From a checkpoint of a small audio embedding model.
Data: 78125 training examples, 69.8 epochs.
Rows from block 5 of a small audio embedding model, named by matrix and row number. Rows with one number belong to one neuron. Each number is 128 + 32 x the weight over its row's rms, rounded and kept within 0 to 255. All counts start at 0. Numbers have three digits each. After the name is the row's rms in percent of the matrix's.
After each neuron's rows are labels from the 100 clips, of 14848, where the neuron reaches its highest value: "top examples" is what is common among them. Only what is clearly more common there than usual is listed. The data: single English command words and digits, spoken by a formant synthesiser in many voices.
# fc1: MLP up (model.blocks.5.mlp.fc1.weight, 1152x384), inputs 256-319
# fc2: MLP down (model.blocks.5.mlp.fc2.weight, 384x1152, transposed), outputs 256-319

fc1.416 092:112111124121182172189156151121073171189107071101112146143163185123112125107171159217164096199163064095123111165156088124109117104126143199093088102110107129119140147151081146070138144196153083
fc2.416 098:112086079107174043104114130082099099113144121155146172098099110145045133173168091138130128116119154124107119138143147119109142128135130114154090109138139103180134147165130134103173209079113150
top examples: /oʊ/; /g/; word: go; voice: child-like voice

fc1.734 072:102142155143076169171174097086164112147142042126149128105206174084128099068150075112118142088134137131158099130107076110151104168100120142142108106154050143166169096134189047180135124168181135
fc2.734 077:077081091131153057148099133128147116071108139110133103185127140172139094184132132101122147101161153152105147114139118118172128085180094154125174103090139151142103084127110116079084098087126122
top examples: reverberation; /eɪ/; word: play

fc1.619 093:149065129121152178126118123135080120105074114090220151092179162100134178147084116152095150094158157163099063206160173178124168131140168215217124141162100204132130123148088149134106126105141151
fc2.619 107:067104105135111114114110139107126102098172182207211123072147152182084081133134139168133109145109145137087143124129172103106176134158072113143164114146127070098130183106161112097067106101160149
top examples: /f/; /ɔ/

fc1.310 080:109121093073102173090115093154093129100115132122099113170135090183118127115138120104110117089092114177147168140155142111123107128105100095102117136038124102114093133119113115182152081091119115
fc2.310 080:128147131101177117140188113139059144115140158052143134151144106088099127135101150190110168127170110055139130118140168153141138110124151077168141133164123088109169114079121106037137134186103140
top examples: /eɪ/

fc1.47 076:115081078164111115150161128108159077121124142203133112114155076126177110120131161115146156122135219108119113128164196153093099115138143159172141152189122084124103138067113114090152120129112109
fc2.47 072:112129120055164132128109120162143106127171140123119140135089153156064168144057180140131140152153095157132094117137114143159163091126179157103127153128091143143199182053122130177079093165102172
top examples: /oʊ/; /ə/; word: open

fc1.103 100:193146122180089131072130110134148139158118093161135111153144092136147096138158154156120104074098153126169171090135109125145106134130122143176141102166118123140177078086129124147123169084123147
fc2.103 105:151089089184142112121131141155063144131118173145148137144096147093087133120140079110123140137179124136125142138146056121141166078153148132072129129168135180153154098124100141165119110134130123
top examples: /k/; /s/; /ɔ/; /z/

fc1.68 118:177143160152131114071090135108157115113075176131096100171096160159089152154162128172131146074155118120138088144141217132158112119170107126141148105117099168163121105114135148064147092149148088
fc2.68 116:150160131070133088124142062172109163087129068118150076075180115087151163134116128128145172103122159119091170111130139121159128125119124188116159128150168206161104097136124114107132140160205175
top examples: /aɪ/; /ɝ/; /t/; /m/

fc1.83 111:146091093099195147098152112131138067139161134099153162090149163170147188133142103106187099072098114136035184141122100133172158085145093175118120183151149129102137083128152084104108132102179123
fc2.83 108:150153131097135178110138155150103127074148212166129129130140106100118183086088161122121113211210114076108153090080197134117159121135181138144106072128137131179172097175130137134135104112074154
top examples: /ɛ/; /s/; /j/; word: yes

fc1.372 072:145137092138126122160127123110144159084189107099131155085120130120120193105167143186142119055084148126135123097111175168114108126092111114111094162076116140131130149121124096099075151156111106
fc2.372 079:043114170153103104114113128163051138106035132185175146118133142077114092132122127075183056152142112123118135147144075150097122133216120060107141152179065094137146101049130138120088154098172103
top examples: reverberation; mains hum

fc1.691 084:103111146131177156119132162185155075128145088149083105132104126155158162132110246105079119087162063103127138120101093111156115164103114131054215067123082180164110111175119134098120085074136151
fc2.691 085:132091166120135157188150095109152105092125167140124128100113153098086058132154102102127211107157156165140154153131097141148121097101109165179169076116133110093123162092136167124097165135118085
top examples: /l/; /ɛ/; /f/; word: left

fc1.378 090:156114137141125155152126130114192118135173124104126151183160113094113141074100071107125069092075086184136151145106119087158148122096140166134097083117092181160092106122132121112099137097142126
fc2.378 083:120109128113138079150164136171148117096175149177163158129162143123150137173138101128107170102154130122079128166174167193117144129097116109079115171132094100132149135136159144151146172125141125
top examples: /aɪ/; /v/; /f/; word: five

fc1.386 096:125185145134142095085119098169166128123163149102128139051144102131106163143147099105095093076128198105103143107106089141107175126139155149151073145142155175125102115119101089099145084180088150
fc2.386 104:117163131146147137143137165079164178089122118141145154144073067078149140096107138111166167111207104146100099148107108152145101096159072143151125087152174096095130136141066140110108099126137136
top examples: /s/; /k/; /æ/; /ə/

fc1.538 090:148149100137092140115147141120142159127073173161072149114123128114163120083167155113119102115136230134071125095179097116155090125153134113096078141086083095171196050131120129131137161141115127
fc2.538 093:129126146131124137156080099161095108145139098118160124052094121148181106092114099097178102194107131098166125109161147192128088156092076143104103125106115077081111094158118143184165071151117143
top examples: /t/; /aɪ/

fc1.633 110:144065156139158099138139181064125122163165133180081143068160088176134116117133087155082173109140047068162147114093143187089163132097129112120055141116141155165199129141148078076169165106149147
fc2.633 111:178110127132054130164126142157161132112124123102142189149173131123103130107101101095120138120135146119118124071165135128017154134135078138148158186158114092066103089154102163162044144143109110
top examples: /l/; /ɔ/; /k/; word: call

fc1.115 099:113133078162167128122105157150064152066122141146116092137104132115123093126107205144100092129201089144149073134116100087148118118107099092141163129114140135097154080153168092158123115135128141
fc2.115 092:177114118067125105136141153122175166162091112072142181109105218092150120143127122144132092132128138081126164142134138089137153124044174110091092154128172141112124118101116174107135153111094093
top examples: /oʊ/; /ə/; word: open

fc1.25 091:110156132123100165165104073113146159123095126144162127152118083160109141050103127133076143181124090190138126095102163111090123126128148139089199191105143105140135067152097178115187163190114136
fc2.25 090:090087130125138152084129081119144122099114132129100083087143136157105117148182187116189104068144164145109085092150114123170121079113130131146162143128084175082087162144154156096102105129127149
top examples: /n/; /ɝ/; word: learn

fc1.692 087:157139158089155100102149148118135124148109117069105169096143127128079108113124152071140160093138141148135164130175137075125123126088178136155103115093080109165065090100072113112165106107129166
fc2.692 098:142100145185093113068086124141151156147128139172060074070131118112093195189186147166151127113119089087130135161115163101142128090137127149090136157186114116096091157081114202165086100090088132
top examples: /ɑ/; word: on

fc1.277 082:125150070162135100149144171129089071120119118158201131115093146181163068121124138067139138107137127138127096163139089140097126133105140138152133092136157131106144100115144138137151142114131175
fc2.277 080:137190158108156126153108117169121137144135160089096152136098074113165158140086178156138167154189083128135139158120154129100113205047121085120129165189139105100131139151093107140185126167182103
top examples: /s/; /tʃ/; word: search; word: send

fc1.622 106:115140133068128095110153090123148136117145189125115089104083170082139124162121152166116137103144137110126100132140067169136225125166117155164132144130141172127143101164167131196100186116141130
fc2.622 109:145130121202091095178120186108168095109114182077112109074118150161075114105109106120128115100077165109171152130147146095150100172065128184110160107181100115134109158121103160061145080089108104
top examples: /ɝ/; /ɛ/; /ʒ/; /m/

fc1.355 125:066114153087163098140108139091131147103161051120162095171148117178175122122105164159163149128157131181120122121121140129122113103067166109100107072102088122168135161130109137082106047137121152
fc2.355 133:119136123088094159163176161203130121191065193127094103144080178177159117167090128156127100134075137128127197114118073141135073101148154113073122143151191171098127122105175190103087079111141121
top examples: /ɔ/; /ɹ/; /f/; word: four

fc1.360 079:168082117094234158147087157117097187149111091147185097137089115187081113086153149114145129141073170177126142118118068172157150086121196142114093189077118154120104110142145147115128106115150176
fc2.360 083:097102111149074101167088121173156156120138144106138109100141098069147135156208175168141125161132107122137123180146204108092138161117092159075214097121146150169100111158080081186100118128110102
top examples: /s/; /k/; /ɛ/; /ɪ/

fc1.441 120:154130143175145082169139140079207100160157082117096154171104128116113153123132065108173101162104163085113160137123054138139113146086181183103127107129128101110100107049168048099131151162178101
fc2.441 113:153098149114076185115184139118086123128120150096146152122108178098146185125174191081119109085122093135154145090187190115162149130124167097116163156132190092085135136138097133162133131117110089
top examples: /aɪ/; /ɹ/; word: right; /ɔ/

fc1.432 099:100121174122099149181142129128142137154175110082112072115134127057164061151093166103156113125193152121143137114088102114081109100152143154134122148146164147103128095136128136120155106116129199
fc2.432 098:110211100109127100088167144151108124106129164101102122089134128157132155135171129125156091124134077150139121110183124163100081141175135068135158148138137118119134114148136131174107133145115130
top examples: /aɪ/

fc1.42 100:112123198145118138125178121120080146115104163073165137159157147161114100049136151117215142124131137142105071127108120121113131127151119151149108090199081144106136206149181132151126127108149160
fc2.42 105:147101073112107131096114126129083141143139139125096144152069182145111097137160128150143105052150177165181177101145121139126131121170083144087072131137118177125124109105128090158122133147173137
top examples: /aɪ/

fc1.26 127:102129105123106113113150131117084109152136144121143159123148132147110080110129147075176111094146056135121152122118111162165151143124145144141103109150136087064140119202149100110100104104110127
fc2.26 127:120091096097120196165170153093134184187143090140123107141157145084072126098142159159136139148094116100190096134124153109122191088145149113091139067106118099145071126102110168085155114118116088
top examples: /z/; /ɔ/; word: pause; word: start

fc1.190 084:159096147115120134094139158120115066089114094094150127061110152178151131103063120127126129120096105112134126120134083133139121135149089150126163113161155116151106176128134094183136149076154199
fc2.190 079:115099108109163072145155117133097133079113104210184135122200127081080118118171062136125175153140104156116119158072167123164150134118122148170120153155117131130160107137099120144140184169110113
top examples: /l/; voice: child-like voice; /oʊ/; /ə/

fc1.189 091:123128080023096098094142116120147145067112190145110160173173138160078064134139135165197156086114179100076182112151146115150148155121158177166036117125174105120107145140091086106153146097178137
fc2.189 092:130165178172094118143109144151101056138153135103096149121118106144167168110130156131136100133127121153201129105097109074185082156159057151098127099190054133123099145118170101126096150111081119
top examples: /l/; /m/; /ə/; /ɑ/

fc1.440 111:105130120112121085083132146098126104110151127112117106186109127142068124129171135127094099076132118111135147144115137060069118171127089091129127088166118095099125124074149108124184142095091152
fc2.440 114:151082128114068128149120141122159147130107150104151161145145114106179117187124123113100168116108145147086153097092115121121131094147155147151069152140118159121134162211125089151069117130114092
top examples: /n/; /s/; /ɛ/; /t/

fc1.55 096:135109121132133133115111148075072185128100063117160123103090126140093152163206127177052196110117157081106146108116163063108108108115151133113107166078118164094175122127094134092034155135073150
fc2.55 096:097060104146095122157105052072173180128134094105062119143132126133130200127070179113145156162141119136147105130163107124098130094069153080121107096154139086114073159116121166120087154134136117
top examples: /ɛ/; /m/; /ɝ/; /ʒ/

fc1.766 098:103169101118145155104166120169103098143092161111128117101171119116100109123111123135113174083133061128112140156170140200119124194095166133127069172135102136135137160134169107159206082137163144
fc2.766 096:114202074148086141139167114114120159158121109117139103173195126116132173103092153133074109114111095143140129060143096151123104178143126124122133140139189126133107126131078118145179110130120142
top examples: /f/; /ɹ/; /ɔ/

fc1.69 089:069105142156134092117188173086090144120139111056082162144181102152124158150098134140145146110101096125119078167135119110061167150166108110103169112112160119113127109192149128121179177136126113
fc2.69 087:165071136066107110130131130140114157156143094172136125108110107125111132143136031138142141167166124085144130140160152120131127162153128096141080131088106039151074146086105094158119142199120200
top examples: /k/; /s/; /ɪ/; word: six

fc1.626 102:123104157154089214073146132131112146104116141131155110156127106107052092141084113120188124144156123099070176134160155125179115122140095141114110096098096097117120117117144115121143125165123103
fc2.626 102:114107107147061062120092160112157120197177111125185145143091102121126147099161091141130159125155151169160118190137102138164107081152113079100102133096110076147175105114106150122109155131116173
top examples: /n/; /ʌ/; /w/; word: one

fc1.539 093:183074125134121093144127163099089152136098076102188140136067161124106143127178153150189110134126059019136192120095131101165126095133186140175137111158126122087120114157125110168140135075159103
fc2.539 088:115167140139139141160080160132177157151068184120164169167079122124150065061127086127076137168123192182098091129077071079141112122135083127095106145168148167083121098085133093117155155108138106
top examples: /f/; /ɔ/; /ɹ/; word: four

fc1.8 097:128126116107131144082122155063106159153116152122123155075172162067110111140152150171107152046120178137088130081113189126099124047113137177076124121056120130139120158129142103111166141166142212
fc2.8 091:089139158092129171151196108115124122140156139138150163090169058122142159147081120156077137151108114094111150137178119127141123102082093137179122060149095121150082114168097143148117126132173077
top examples: /ɛ/; /j/; word: yes; /ð/

fc1.480 113:106129104115157102156119134124168137110103145114147107103151150126152117141123108126088132160131080138103162070113143125100132201170128144097123131177150101066074128113091202148128125061067176
fc2.480 114:097114103184113135175119146156131064112160103094134168114131087150121117136070159130073134125125076150124136156074160169236133113143123129166120066214134080110115148128128102110125169110159185
top examples: /t/; /ɛ/; /k/; /s/

fc1.363 103:160103129107128099058203186123154151207074064202137049175142107187151120104086136091064094160150151126132107124132150192171096084152167116107129179129186105165130076127115169158108103106113148
fc2.363 091:120152165173108121165054166173119118105108188090147142176093118097119100095106076124173162147118158105124144141191121173178117091096124144138091101083126078134121105107147159152175135149120142
top examples: /n/; /oʊ/; word: no

fc1.76 092:168143156213060095194176145115109109077118112147136171134154108106121155138155115112188143153129213123101107145107070089181137140175105153144105100130109135141154109111097110148166167163173075
fc2.76 085:135120134123121162094105159091097126102146153173104185118110151096086148065127106102089109128134140191152210131152122208118119188079147078150146136137141130182146107117166150178100134134129176
top examples: /n/; /dʒ/; /tʃ/; /eɪ/

fc1.636 103:161083100118145110107161186064170124105170106141121163145047086090129170108140133156085161086124152087096134118112117096143139118104130126191168146192169146101107156112101106128114163148129103
fc2.636 108:071155139122064124192180154134104120130112174139067098144178101133092111153117160108142099130082093115137116162112121155127105085171125114170117123201110105110170136109120179156144070162178092
top examples: /eɪ/; /t/; word: eight

fc1.615 089:121089146110141137111192132131131076159187167096182114132119117150118125092116159156117155081147075098087116112117107204142141109142126140183080169120136073111065132196137130167123105142197138
fc2.615 091:141096116193071157151178110117125186112114148124138114164140115148111092138151083149170098149127101126144115095124156160127187122065214147056177145134099125069113101113132136133112105113081008
top examples: /ɛ/; /ɝ/; /m/; /ʒ/

fc1.191 090:137172171129168162158129164136131151091113088159110092112097152102150102108126129152142098203125182108115130117142111070193105144082181145141143119118062176080092140167123119117128144123119135
fc2.191 087:112096173136101108091067027121122120141099080116102096136154112162109138147157093086089127151090158173125103094149139040111111154119071125160176138174218112153158146140147065140213144146105158
top examples: /k/; /l/; /oʊ/; /z/

fc1.176 114:111172138128072148148111126107122128154128146147104160144152151135110077101199100129083150112136103072209095124141139119143145091162087160197086160176132176088147139093095101140139159149160085
fc2.176 116:106099118096136078135157150122152177162146113120158184099040088094095157129140128111124098132107149159102131098109113134168145150161157121126154172157124125139107099064121143123098124151123124
top examples: /ɔ/; /f/; word: four; word: pause

fc1.571 127:106075156141132135085126163105117146077124149123096132106117090111126118062116130164113086119093091188156140099179116120125127148098101103140209157137036144106100159129197164120072143068133093
fc2.571 118:145141153130075127161110156099057121171099114114141139183152178154114147158134125102142156144168127155158172092137161107106132044160197158135175135140099142135103198149150154139157133142164139
top examples: /ɔ/; /f/; /w/; /d/

fc1.252 131:075181150141153117128168157136114078140163121121187106151091115162145137124219087123106109123095157130166140090139102114093073103152138100132106063080133128128183080205120103083123136107137122
fc2.252 126:156135104042141201126104132104096113175163090130128166087158132117155147158155120161157151168138069128139230144147132108113167088106137160133184118181204185133181091070109132158130112098106088
top examples: /ɛ/; /n/; /s/; /d/

fc1.237 071:079118137163131095133136121137135044090133084155111127121139112163167098135139119143121136135095093083141119126172087142136145115123198156081119134108119124189130161181117128123148106119071114
fc2.237 074:128143148114135121101162123151185166152150081120122129134126103130093144117129114116118135129163112162107130123092131064165125082103111130105108085166097091122139135113153103195091068126112159
top examples: /z/; /ɪ/; /j/; /u/

fc1.761 071:141113122112086125133124107158116150159124112110153166140132081068145135131121060137103094132132155176123145168122164120137134121146128130166143160048148192104106128161155117113125098122096119
fc2.761 071:123167114095081126099113082224130104156117140153207121146113103152112106100114196110061110110168104124126085126044108160098137075165099136088118152134143114131090133082094062115142139088101123
top examples: /oʊ/; /ɝ/; word: lower

fc1.421 091:093117088156166113151027133209154166144102167123181131165131088183119097132175108131136094139110161099139133139076104167161154142160130161138146173146172091103126127134126121182162146189108124
fc2.421 089:167124153137102161144124119156070122104151080101152169151093087144115136189153177173156175126091155065182105121147104079128182090120133098171146142139085132141152159161141164154092097079176145
top examples: /f/; /ɔ/; /w/; /d/

fc1.415 119:120132122123131103187142176142131096173144160141164142058146113134124171133141061133046094091084162057099097128145127174105166109124101107101132119104139215104108084086168120114110088161149151
fc2.415 117:160118080147128156103131091114153128108133157122118188117058054152118082104099095131168160159092147137131178151158171144162064145076132144125138153141090105195101152116099167141174138102089119
top examples: /aɪ/

fc1.208 069:159189084140133102151105129102123173132103135133083067132146184152132120126111054138093126090107126127108153127144123096121131122127062119141150161149198130134034161150107154149150200173169134
fc2.208 069:085105186186149175078089123102097057096158126131118161090162130140128102142096166110093080169146062161169078109083166136144125165143166084165133085151093085149125112071194109095122108159112110
top examples: voice: child-like voice; /ə/

fc1.16 124:068129087151136167152086167124076118133164153143084182138123085139099138094099131112078104159132111176146093118168089147143143151066120157090113127202171141146127115177124133183105140112116125
fc2.16 129:108142146106093168124151124109166120126144062110191187148097152188202142130119085125175131141166166146221151150152156153145099122117155152152178124135107138075071122094092141052177102131142142
top examples: /aʊ/; /d/; /n/; word: down

fc1.11 107:160186108139063158136105142125130099090135208090055157136148089120097129081089154103128100201198144117173131095110157197108134124090154088148133186123124168126099136114182127123163160152151122
fc2.11 108:122069141111158109123162110126129163138113145124129127127157172110102122209156144153141109127142102149162122108130118071161132157186122135152085154135099101090129087148104121159108153189133174
top examples: /g/; /oʊ/; word: go

fc1.182 115:138112098124118202148196129155115112118110109189163140096122160088183162132131082137034094113146134160157135104133147091125097162081155154132100141167098137097091126150059090128121118129148168
fc2.182 115:106115132148141091157144107116130159137137131131105205164147108148087117123152121216137136153202182162175161092125153141082101102180145162131186131100125091130093103142184151109111151127138082
top examples: /g/; /oʊ/; word: go

fc1.569 118:058152147098094114110142075116119150136046107135138152116143173127113126107093224123121160105088097109174107111106123151086147156141184119171087137125148098111128152143145151138159121090097136
fc2.569 126:103065196203160131177064152139087075131077124102079121136172133086184149150095108145106096160175147100119189083144181126172136093117121110211145047163107153118102105096100136101083149123115144
top examples: /t/; /s/; /ɑ/; word: stop

fc1.4 097:115130143117158170161116099150088158172164112186156113119167158109104065133129165096084124070125155150154140112147097156147100097072148173109138127140124148168172145119133055111111111097093157
fc2.4 100:170125134100129098071155068105132142125111122097145138126109127115109152154139137128121129182161113064150058067199158164149160101151138176146125170118034138145142117092124117092128159147131149
top examples: /ɑ/; /m/; /ə/; /ɹ/

fc1.667 081:082142141146099121091088098145164130101129099177143130170085077108058114084177100131107121100133163116103154150182113141103098109119110146090129136125191134137130183134108157101107139160160142
fc2.667 080:086096170117098105076217137127155151182128117180131099173096148199085136098107125131107123153115135176116145129113145103062131062144117119096082142144086155097085125176155186145173144176153122
top examples: voice: child-like voice; /ɑ/; word: on

fc1.356 068:090175113141142139061095130137144120105138195114097171113113114124165104082113176156167223136121127045082180087089081107109079137105134150174108118109113191146167140129190162092174208142078177
fc2.356 067:126099105159148176122075082119145128145097143127070176126130175105083136131165109113105205130114109174111185211125156143151152187173157135172101131112216129107117165142084138138173120151169127
top examples: /n/; /eɪ/; /dʒ/; /tʃ/

fc1.245 074:143083084138151138174155139080096113168170196188120119088180066121145156173130146132063194171114113104170088163106193172144152147126174093054114133143093095180120155094142144138161141116123146
fc2.245 071:141143148055108140136130133158142174060124193162141121166129105077117143134067077182179081156132134185128079165155090114160132130187123123157144122070117179080138087152065139154148137130099178
top examples: /ɔ/; /f/; word: off

fc1.706 099:159110077188143117151096110162128160164147092127099161165180176126143120122127107141117167105161122119146118144098087126214205132134082153157131170095114044075114143210100190171087124099121143
fc2.706 091:100106130112161113142150215150138111116153111085066087145161174097144134179167127120109106145105126121133093145125071133109123079159141094091112130125160190135171084068167185129152170115109097
top examples: /t/; /aɪ/; /ɹ/; word: right

fc1.278 102:142150112167111117215120087096160163125125086102097147123116107124181087063134121138142109120198098104124130138127109147117117170175046095140138170164155174118158136113127115100073120113063135
fc2.278 103:150105185115126071185134108130110128096105097150118126160089120180157144170117145095102063141111095149139133117118141125120147164163100145144149130143141111115178141155153145106112142162150131
top examples: /l/; /oʊ/; /f/; /ɑ/

fc1.495 110:127122116101154073134140154197146158132081088098129081144204120120089102049145114083123154095125184116113160113122118157118094121146070095166093116148147138149103139125069144172111085139095110
fc2.495 120:148108123138137179082064125078137126184158111115188162112045084114165119193141125122159121084059084077142146087126148147128197098088166185128167164135155178110116165210102126152161127128140109
top examples: /t/; /l/; /aɪ/; word: light

fc1.685 116:098119111164057174121137101111163109110105126108122130129088119139114111095153212082115133121172102116144149182125119093078185133080093158105094110108110108105144064123146113128156092142153100
fc2.685 103:111187111137185108050140117140121046120069125101137060078101162020161124122087128143125134154186153143083130112121137180149100107140147112168171143170184106113179150097160157163088142085124126
top examples: /l/; /aɪ/; word: light; word: louder

fc1.330 094:140151096127167127170173160098154165116169113067167172135131101132148141073145159170140086069102087130130201149126131114121060100100081106160112144165141074146181136148101115178093057158145169
fc2.330 101:069145104139124127133111094148123126146067110192153070090181115127100143107122118112152169159085141064090139099169111132076138194161118114171105140091114105131112051122140107142143135099097124
top examples: /ɝ/; /w/; /ɔ/; /d/

fc1.285 078:150156125136105120182143132131143134122074148153104100174133092157158040084125078139122131151124170104087138149114056132084162136155134157129177115141138085094152093135129180143118157123106164
fc2.285 078:105125109086165128080141190102171094122157108135157085111142105128107075125134118116164134132098179208137146130181180094138162153122171097050141162170161151162096102127099147065141077141111091
top examples: /ɛ/; /l/; /p/; /h/

fc1.621 087:153100151095083153104130138224091127135062131089095089163124169088143092186093187157217181128226140105126127135130198132143137070126096112131139063161117102149105165135131166099106128092159122
fc2.621 090:094120138181139102169127077140169132074128107131153163069128133201148146103074179103131153106100165147086164148120171125136083080129170129106114102144129160083119172091138100149160193121121091
top examples: /eɪ/

fc1.688 085:179152124131125144120112153104123117079114080166118110096120059100103137162122134152137114114081073117080180099183189104138133119156124156229094168123144142081138142139151134147113139149111133
fc2.688 080:173127164124119170126109170147055134171102112106082136134145140125137138148080116110158101125186107118096165143133132146144143106083128151163120155096107166119143129069128118054141125068129091
top examples: /eɪ/; /dʒ/; /tʃ/; word: change

fc1.369 095:096152110138095116128143136154110129177144122124107113116117126101134106179232149139144141158149130107179203114156124152149197118100145125132080145157123103142131203144120129164148157126127137
fc2.369 098:169128106176108123090146147131104127081147135181103168162170121188133169142055175177183161102105183100128053120071134123149148134140078129157062149116131115167125138058176132140109162127076139
top examples: /f/

fc1.602 090:180115132127136168131133147123092123092123144143060113183153162124138093128136095169097129108121060196083115104160103117134139062169135071129139113169113113074107110187125034143136163085147137
fc2.602 095:144122115166088157099119067183203150124133078115144138098165095086131121164104180080138037076084161180139140118124129207170145138114143133141097090060065086101125108114146122136146165139126143
top examples: /ɛ/; /j/; /s/; word: yes

fc1.344 109:143096122117105143068165104146097159143147213158169203106103114136099089157070166107134136125184187081139127093112136132178072169168183147106125144127092172101141137121159087164140154112088151
fc2.344 102:163182142106123136086096214160076153131174072159082166147131169083143140128166155078098133098134140111078162163072166082159105082102112124117159172102140116121109093090082135076157186141134150
top examples: /aʊ/; /d/; /l/; /ɝ/

fc1.362 110:094120119123101160176117091131089179114127169125106074118148132184167067147161124168132176118135195124184170100096101141130115090100209166106236161137154163101166104186144142045090152095077093
fc2.362 106:135148160070129118082168131104135136085208138115184146160087083114067123100234159135086108106108132093143122084177059088121105153119106056138119111177119158111131141112144136164117158078068080
top examples: /ɑ/; /ɹ/; /t/; /s/

fc1.529 088:155081118090099175139136110090166102105145080078047135162108143154159094126099075115100117116166122073104095157108085144108134130149126121136095097075082095077160133169134096111164172120101140
fc2.529 092:096140090128168158180136129189114137160133149149161110119184141151125155092158141097155100177169150103133172091130149149135171075085137120093136100107169149095162091128158144073144083080180129
top examples: voice: child-like voice

fc1.93 078:080146089178154103163144139113057107121117156123114149135106172152109167147136179148095088114103065150153159123159142103140137132165154113169148126156138146168076112148113174107130116113129099
fc2.93 088:144156146123146131193134065134166185130140209123129139096153077154201122115121139144169128091134146153165098164089132133129195142074107100132119055118113094096150104081144067091119121057092105
top examples: /l/; voice: deep voice; /oʊ/; /k/

fc1.340 093:148080107152173142104122062150150165114090077103094126128166113116134108143145063133166075169068148146146189135127140125163103120105085150159123119129132125095118142098145170117097092170120095
fc2.340 090:089082085131080201143158108146129165144119139101128107118170107095114086135101113111101143083121094136115074131152121126139121098137121169091124110162200131188137049192173115141074070067173163
top examples: /k/; /z/; /oʊ/; word: close

fc1.640 073:094150102070125130129108131108104092150107093102076133077153147124195115194094112167130123144134159150151055109135128150076146103127177193113154133118146136142139125100078143134171106167067158
fc2.640 074:046084198129109135162193148154217105137133095128154151077177110098137051072157155102052218088184130138093143163129168096145138113130132117145143140144193133153159115167139094074069108120100149
top examples: voice: child-like voice; /l/; /ɝ/

fc1.405 102:129134040136114130185120176095193137085138116153145123187038139072147114084155144102135154085118163115156151140142107089114167108130136095153086145093172156118097160198093095077140180138126162
fc2.405 101:140108180088150032112104096113091138165199142125173088073123133114149128142149140075112117138173124058133171117145155099137192192143127110027144137124054152111134073111116126188166118150104097
top examples: /k/; /æ/; /ŋ/; /θ/

fc1.668 083:167154180163116131093092139152199114119077174059149106145144129118164133128108196086111093076099150157120179152140151096127129126117101155088113088160120123118120075109095123118137085123106190
fc2.668 094:126136134087144119150145156072063172132065133165211134152064116115121080143168072149097085128085143142100131149132084144139143157141116110145177132149075155070078121131194137112056145147127104
top examples: /s/; /ɛ/; /d/; word: send

fc1.336 096:093168153101117126127148154181141142108103193072141190083129102145152143171082121152158163098156100179112115083201108158091104110126163159114129102150128161117075081126111156140127132187172106
fc2.336 102:196102128114125153169148191163183101175157164168105086170125090144140056056082112096167147115096123122177140124125153139065078150131096159135153054092151173178093147146129145065171100107136078
top examples: /oʊ/; /z/; /ɪ/; word: zero

fc1.608 093:168178111142147079122088126137139112184152118141072118095191143129134099149150117100116109142094198094133129143132154124102117098121144169094170108213144165124146109132122104132087115158117094
fc2.608 090:114105122075090183159150152109136159178110117154114112103070158137085097122152133168160161155155083124097062111126106168170173127136150171167110131107091109119163148134183136122106096134087129
top examples: /ɝ/; /ɔ/; /d/; /w/

fc1.264 105:156119066125169132151135073143123140082115030131080101055138167090151113145159116132139110141125151160135099171139112103095157182106120132159153098141159091140119104096092151114113125135145141
fc2.264 100:090142132094057046150118151135136167144098137120144193149119106103098203143112168105178128058132152084187114114079148116171068149160159122131122131227175136108069134127106148129128133086127100
top examples: /f/; /ɑ/; /oʊ/; /l/